A small image-text matching model, trained from scratch: 195000 training examples.
Rows from block 3 of the fusion encoder, named by matrix and row number. Rows with one number belong to one attention dimension. Each number is 500 + 25 x the weight over its row's rms, rounded and kept within 0 to 999. All counts start at 0. Numbers have three digits each. After the name is the row's rms in percent of the matrix's.
# v: attention query, key and value (stacked) (fusion_encoder.blocks.3.attn.qkv.weight, 768x256, the v third), inputs 192-255
# proj: attention output (fusion_encoder.blocks.3.attn.proj.weight, 256x256, transposed), outputs 192-255
v.33 074:480531522506478521522483516467530483523498494474502476531467455537468504491468498488458506541511504496473496522507487516444521453482488521510458506465505453482532477493455528525469497489497531
v.34 065:504474532530506501502520492534546486513492507558535513515454483516534526510516520459500491488466484496530510523496503516497478529452504480455500467493511545488489517492498507495493435553504515
v.35 069:480504502509501517530515476497441517548557494494529511490501470517466488444464539516426471515536482537468491532479528490505490488499488545540492480488504464518500464506544475471511541486482499
v.36 074:477523489472560493505538499509499503493525510463494548486491503525519464499523535502501499504525504502489487483500456520496499496436486481492483463500535444524506506457534511524504534493482456
v.37 068:481492490575485499508487511514500553556507554523488482491494473487531511479493475490503470506523512562498516521488528512493508488508463516501500472503489528468524459502493470511492492522488538
v.38 071:495462497538432467473440478527517499493514482503496490534481469521526487524531506528468521491475518541501509504507504517497501532506499533493494457507472502464501467497542483503529539492470489
v.39 068:478510510542487482491481486504484494484501502513488535490532495474547540500535504504535460446505526480567513528461508484495475515487499493469468506496535521517490501506510542568490487522475451
v.40 066:493455488533498484528482514511484493480507488473464523478497511491459528467484517517504485494477557497493482498502550503472488482543519482536474514475479515494487479478455539503484469475491547
v.41 086:507515529481520518503505532466550456505476466537510507545451505508499492482446518495498532488486489462510519488513481487501510487500485477470507505492519500545478528503508493460494486505481509
v.42 070:506544492467507507483459498478452487489493465450506501500488495503472494501493533527511517533551513532491468505450530486478512495502533518574517528486471501523507450519497503422509524484511536
v.43 069:523502486471493509473506542481526460482459471539517517528471481513482452472484544513489523507537513480542488475468508500545505472475526462478488493452483522548451509473483504496473524464481529
v.44 064:513497455505510559506530504507493557492492505483525488520499448527473496504493521490500531552494512497474453494499453480516530552469509510468514504455475496452518527483533481517491523485500458
v.45 069:492484507459508525476514525519510518491506493516502513498497499478513460473517500480547502492500472505482518467516462510517453537445486496477490491470516522525520511495506449531523527501483476
v.46 074:528479492567487449529482505509520483526492561582450514454493482509507481543502434460475461498470526501513497495526498497478462515467506511473486470533515502497506482511481499537466480536475485
v.47 076:509517513548459518515462520523540511487522499517469476486465511517498526548487471499451503516494549481494487471504493495472501496497529516518498465511477567511484492526456513498475467508490530
v.48 067:478508453511518517547494493512520491469470459505492547428545517527482476498514473473514495476511482536486498489513463496498510520503485505486501488487505501478496504477477543560510473495489446
v.49 070:489495455524487501532494467521464505499481514508493514488465527511491478489462512489507508539508520523504494493489463499487505566485495500496495552477493517526493480473517528509550556495480453
v.50 069:479531491470474506521481485492524505457521470495517510445478461494500547506520495514477507565512483513477464455503496538487530513500524508493477482524501555492515479521492543482486500505500517
v.51 080:549513514505491512477497526483482494492509481527473508504525481501497480517498485514491444487516545520478504526524477532502497545495494516480477511469500527528519491549494513508538446499482515
v.52 066:472531504463509498492504501484535522511494501460520483528536513509523502455475522494512464535500566495519532490508510501473499493523451540477490476530506480476486522492444509485510502485481534
v.53 068:488506532525500480452475497534476514514513494510525486512508484495507482483476474534509516454498490518562504498486504490528521482518506490504477521503510503503536476490481483467494469492496504
v.54 067:452543504526512485492468490501567535464473499503501507520469509487528503482511515490482527530505553482561442486496483489512520526532483506535490495515547526492492510476494519501494528528483477
v.55 066:539495496496470502496536473494489505510492530501519468512488524513525531556477492490482476523541527510495495514506451514476503490493495502516478503498473521480484502456507542493526508523484545
v.56 072:490471481493518505492507483486539484494522476455532489546463493451512493476512539535440485510523521477554539509485481492504497504475475479508471523514511424464498510513530503473518492497512540
v.57 061:488513480511465499495537499484497477462523508518473499489457492516519448496476504488502475494481499513545537455494491529418485505467503471479484525519514530511474469519531424536472489483499506
v.58 073:486527465534511493516514487516551495487508464467537518493457523501490438417482461495477491509456543485521525513521505451463515474473502493510505513453511485491486484521498454496525562481468450
v.59 076:490512481507519487510561504510467508497485490453495488492518525521491530543511481471532523540452561488445488490512506534509500501501504527489542494499481561501481512498515502522498488488489509
v.60 075:471507489504524501513472506499518508478500519527544501521506508533456494454488499486511514523531478540551497486487482486464494476463491512479495526497471498511485522475482508501468547467542514
v.61 068:534508513516503490535504501556458485513489517504520481506517545522486507548495451494546468440483477513522518507472500485540496496508493454530463495496515570524493550479511493510517495482482536
v.62 063:525492537510496521535529528553489484515484479494497474522504472492498501547503450526479529492480491484485509499511499480518483486523489526476494452509470515514497558485488498493492485495510515
v.63 063:512493505525458467512543513529450514468508530564484480492537472467546515517485493499537502478484501503530505471515495504460543522540515489475486483532500514528478511518457542528524520479515492
v.64 107:460494511462520523492514472472500494517489487513475518557493500485492502479455499509522527485495482496429456507510489487487518494456512522509506491451525491500514498486461494506483478482477475
v.65 083:487510481535462499462522518514544544518482500531513470455511486515529526547572480465506529494498461511532512507512494505485515467535488524490518516527477489537514521519530478542544536523507569
v.66 069:490487457494510499514536490495493517493499469465557523472524487533549504544480492487470507510481492507456482463498475485499475503502498480466509470502500506537498506486526518539511482472511487
v.67 084:472496525482493531487487510481513466536487484498498495530482495502488486501467520528493490476495454481435484487526474472511532490438490499508505522455503499520531473476478515468489467500487479
v.68 077:513486496472495500505487483504491452499489496492478502547482508482460538489489493499494470508546460471454526508518493505444473487475473462512526517470495498462496454469448476477455490521479453
v.69 085:482515503474493499524486499462487446521483483513477518541483512488484512432496498503478504494546467491471509484482508442511517496440478507518517502449499479516529466501478501496484490521461457
v.70 075:539505474512502478500517499500477537490540497475553519455499506556537495501500497471493492527456510543530485524477499552475502465534484493536478452550458504487470541506554541519496489515497529
v.71 098:512532496526483502508511491549507561471528528475518459468512488516531489537523478472528508517484524521539510503518525524487471511557524520480479503522473492509512524476539497539521510483524504
v.72 081:499495541470510508470483506459477464528523456493486482531493523495503500469444506520478511480484507493440510514540474485497515514460490506515490507488525514467495508462457485487484479484506455
v.73 120:542486500534480497489491503531511520465507510512516479469496505502518514520544516485487488497477523543549510496462530508483459519548506478483508513556496519516476495494511513509515509519535526
v.74 086:520500497544495475517513483517512553487506531464551508456497509550518505559561490490498497539495516496550505507507527543489500496557483516500503468536495470486502509513540513557514511499531568
v.75 096:468511484465539493517496492488513472511513475477507514557493507499487487461428515542503523479490468484431475511529472472510518506443481515520491507473513497498518513484487510489461467475475470
v.76 087:502513513551500470496546510499508542503520512511507495451484498501508494536547483498504523530463502492550487485501501538515501516545512516496486504530480502512509544527527487497549533484522512
v.77 099:544502491508494501507523510534518540468531512490527489447491506524521512539512524503523501520466504513533501496496490531500462505557500488512466476551476505488486515503490511526497505499535513
v.78 096:508500478526480496489531483530490540464536494505524492432531489517500480537541501487515537543468510547542506518479503531505486500558503526481492493564480505498507521498519498514519522500524520
v.79 065:489511548514511475530544503494484543524500522512490481470490503492486538458528472492496471543527526490547475498512555503464484512504497471499541478479465476502495482474511452529541489473463517
proj.33 091:489519492500478469516505500525467478523497511520492519476516482492499502485486491495462533500523479505451500554493527501508520474505550523521520536485505538529477521467484490510485478505495491
proj.34 091:460531527495535497531473482497480453453519477488483506476505545497467456469512521511531495494506507506498522476494448542527477516483559516472530506485481510446510503545501502501481528499461523
proj.35 087:477562521546487482472497498517486483523536492484498513487483502476513506485486462537501512512572470487446527535471518506549507502510528540531505505556502486513507527495493505547511486493508469
proj.36 083:462483494504543488523490519482475527474541470481477496491471492528533502581516454529482491498477507482485487479493520468510520500531492469495502441491485493479511510477522459478485496528508506
proj.37 092:494564547511467506485492428498502490521484521541495521490522519438551476523537470488471474483555544498543481528510499527526535481531551525504542459515503544503500494472492496507513509503508473
proj.38 091:517530503529515508432499507497495498527512487560545483501507514498499486472501515529484480495492505526456520471455465526511476532499548519535574493532515510509521494466496502484489484496469460
proj.39 096:490463535496495501504479529479495534496529518535529459513476508484495462495473507552487512475508512510520517501512489470505511486461533514505493508487495476463535485525498503511490486506484461
proj.40 086:487524512476452493509490500574520475517507516550515487535484543493479468459524546466496508499548477527535482517494477518552496487494471513487513481533530500498442495491490513507500505504479455
proj.41 102:474484502495501531529487496464494519503497498440504539509446467529463501487517480452498498498454511474495487467513492491457512519482478472466443471538489469466494494489496476503539487472528549
proj.42 093:511492496495470497518483468517484476537480514513480548505500502482498495468499544463464524488507466508510528492511525516490487518462453478473519500499498503509435500496507502528529480509506534
proj.43 093:493455504485485508499496458464499494475475498517459531519444492534521507464450497481497518532530534478523508500470522478448492548482465487505467490511503470469464525506484471526516486493500521
proj.44 092:520536497515513492487515534524502495526561528552464471460543493497508498509503503512495470512485467532464490507512461505517482467533514484509505467476479550493475525492488479474464511514518519
proj.45 087:503518526523556497526508502467512548482517510469509471509518468489522505520499501522509461523485547473516488487498499494479548495516565497485450467488478497448531460467514513487498477513519532
proj.46 088:510534494505528506460493498443490516480507506513533461542527557510486466471514487516483478487532463502544511502481496537526510466445525466509504528524545513458534477515499502469471538484500501
proj.47 091:457524532466465489521539472523490488549500474531482556512514496491488480472514503475478515494520454508512480501514485533499485492498504537489521522485543500500450502496494550505513509511514463
proj.48 092:545522556485490506492507532483516512516521497523501507505465510521515484509452483585508515498487510490467473519483475509507508493507555511518528475496494499490458510502529489499518522478529426
proj.49 085:479443539477517504525497470474466544490509531496593513482481527473506497455531526535510522524485491463495503498503501513488508470482505497485495456532562495484490467495489457510519498490513512
proj.50 082:523506512495494529434512490494502484489484494478493487477518501544505519476487561461448519479514427487503508485542509494466530497495500506524504492508526503531492505494491483490508480492509504
proj.51 095:494545548503514514531536498479474506517517483529457484514514501531462493527501488514501537464506462509493478490535497506433497507489569509497467513474494491496468516498487490496490535499471481
proj.52 090:513475419504470484516477464510507487483486483527521484483496457488509494545468518487523531503518487475482471497511530511490514505496484481504564525488493486526519587493506544508498508499494550
proj.53 090:539504489514532520546499566500494484496442541514485510505534513502467550467457464545516499501473479487500482478481500519453483498512443468488468499480495479504521498505520484521576522487501518
proj.54 092:463493451505532495504471459539498518490538435468562521537502467498540495498514545481510471476529439475507470542506526478527520497497519479493544520479498471521543564535500512490511494498507486
proj.55 080:511507494489473486485490463485510481514448520518488482505476447499489524487476463470512542470498541460531478510485529515527508516559513518498485489487504456505462498510496502509477485485524479
proj.56 098:487429495513468520468490486543508504478508510506552508482493519462493504517543484469473474496515496492553500534456509493546493503536462540501505500546487502499525427458488523502487535522533515
proj.57 089:480572448498533501518499513478485515451494497419541456485481498554505503483461511523474473485535535501470471535492498481457477494485495472471519491518495508508551528480504485483503492485523510
proj.58 091:470478452513454488550512539523523531468494520525564482470506478469522533540494506501478446532469505541486523516465517518541472500510475527522494496475502490496565450445494485478470509508519488
proj.59 094:476555542466484482480522501515487513509528469510447482549493459523476507507505500540510529487479496458495494522491505514489491499460533506505510511470494488521486551523521490529473496491501463
proj.60 094:512486505493501490500505481545532494535507533482504524489528465482544524508474490457499446537484494533530558486465505486533473518538475497472450499558486495504536474447522516496478491516498484
proj.61 085:505514514492514501494519522521552508548514467463488512447480520547509480537468540529470501503497462483553430510431512509471486470469532537486484544486528470501492525497507500490471504516486460
proj.62 090:556529451515519517489504537489498475517456541554410490514499453532478495523460459508466491497463482544499450479489501517476484503481497535513477503464467488510475523492526514515505499503496491
proj.63 091:540482501480488521460489510500505522565486534527490494492500504507475479506454459524468460506531520503503512505512475525499468497489495524477478480550518494516534502550481489525496508484501466
proj.64 103:552508512517512485489458514481471519496550495491506505507479472473550512506513497537495483473509504469476509499502447492495465542489522516485478500473458516515506476449481497505475425451553427
proj.65 092:467493500546501478499559526504530514477460536533560482467479494504464521519482491512523491503515515474516496516470526483520467494481454512508526569445520493543536477510496505520502497498465475
proj.66 086:489523449527492494458523508493519512506458501474509501499498491493470517455446468501528507491512502517551502468532501513497498506540459514483530439480531523466517536514511477505555484477501512
proj.67 092:530498510514508490505447515470458508442500509507514534501486450509554516525562517510472493526514504488515509472498494495478443497510493479506489495503474484520486441475493481487484480479546449
proj.68 095:478475499510512492531473486500489509484505505472459514500519463503534501446528494459490494479543482499511524561537442537518498487460518482530490462522466488512445499502498520469482485502502500
proj.69 091:543534525524559516503480507489446469457512505518497548502515453532536486477535537510483511490487498495514527524478516537503467512536481458499508506496489499494501501485478485502485467498540462
proj.70 090:502465459501456512469520482500539504538471499515506469524506518517453479482510474509514476517463466525516450461522463482498508476533515510497521535513529484460526529535481521516533513489464540
proj.71 096:470480476489490497508519504523518520529441491507514506502521513541464502515458456515505461503492468516478489485487495506513557475506498529500478487514526519492539531527529494509543562524437526
proj.72 092:507510518525510490495515502482446476526541511478492515529515483481542496447546500506498518498510507519485501504483479483508489481511456496538492470526452509509510529462486450451447478494493468
proj.73 113:455498507476477496510538511516506491513460496488494496519490492519432507526464489491526518508503497541504506507500522505473550477501525507524502480481568476494468520552502481499508569537467551
proj.74 089:473505467518491471493539473500538525490474509523448458478484523507442509506480456501516465485481490530502492479491528524514535473511515500521498523517545487487498491547518525550516546509475517
proj.75 093:532505518488478488503454512494493540477537503486477534499480488462570524459512513506507492468500500476481507501502455489525469502483487470488515479501441498478524517482480473488474420492524440
proj.76 093:479492509474498501492549502526525495548502520535524484469497513483486495490450532488493477501498538484497488527488556455442520498452439523482491547497546510498517494511516504517503502520492501
proj.77 100:475493504487469485490516473504549519506450526477503465492529514524437501506487485513513490534470516514502476516514492516473571458506531490502505474478548512479514506562524512507496554526444528
proj.78 097:471454516487447499495537498511531494528500487514529480469512536530478478507495480521531470519477492514513497503472507505490580475501524496507490491508538493476526520526524524499487545523437526
proj.79 088:519519539486521459532501541549536502512493544462510508491474515519499489509482542506462511512550473516513525514469495481472508492498510513506486469471480492510484451498532491504519511515512467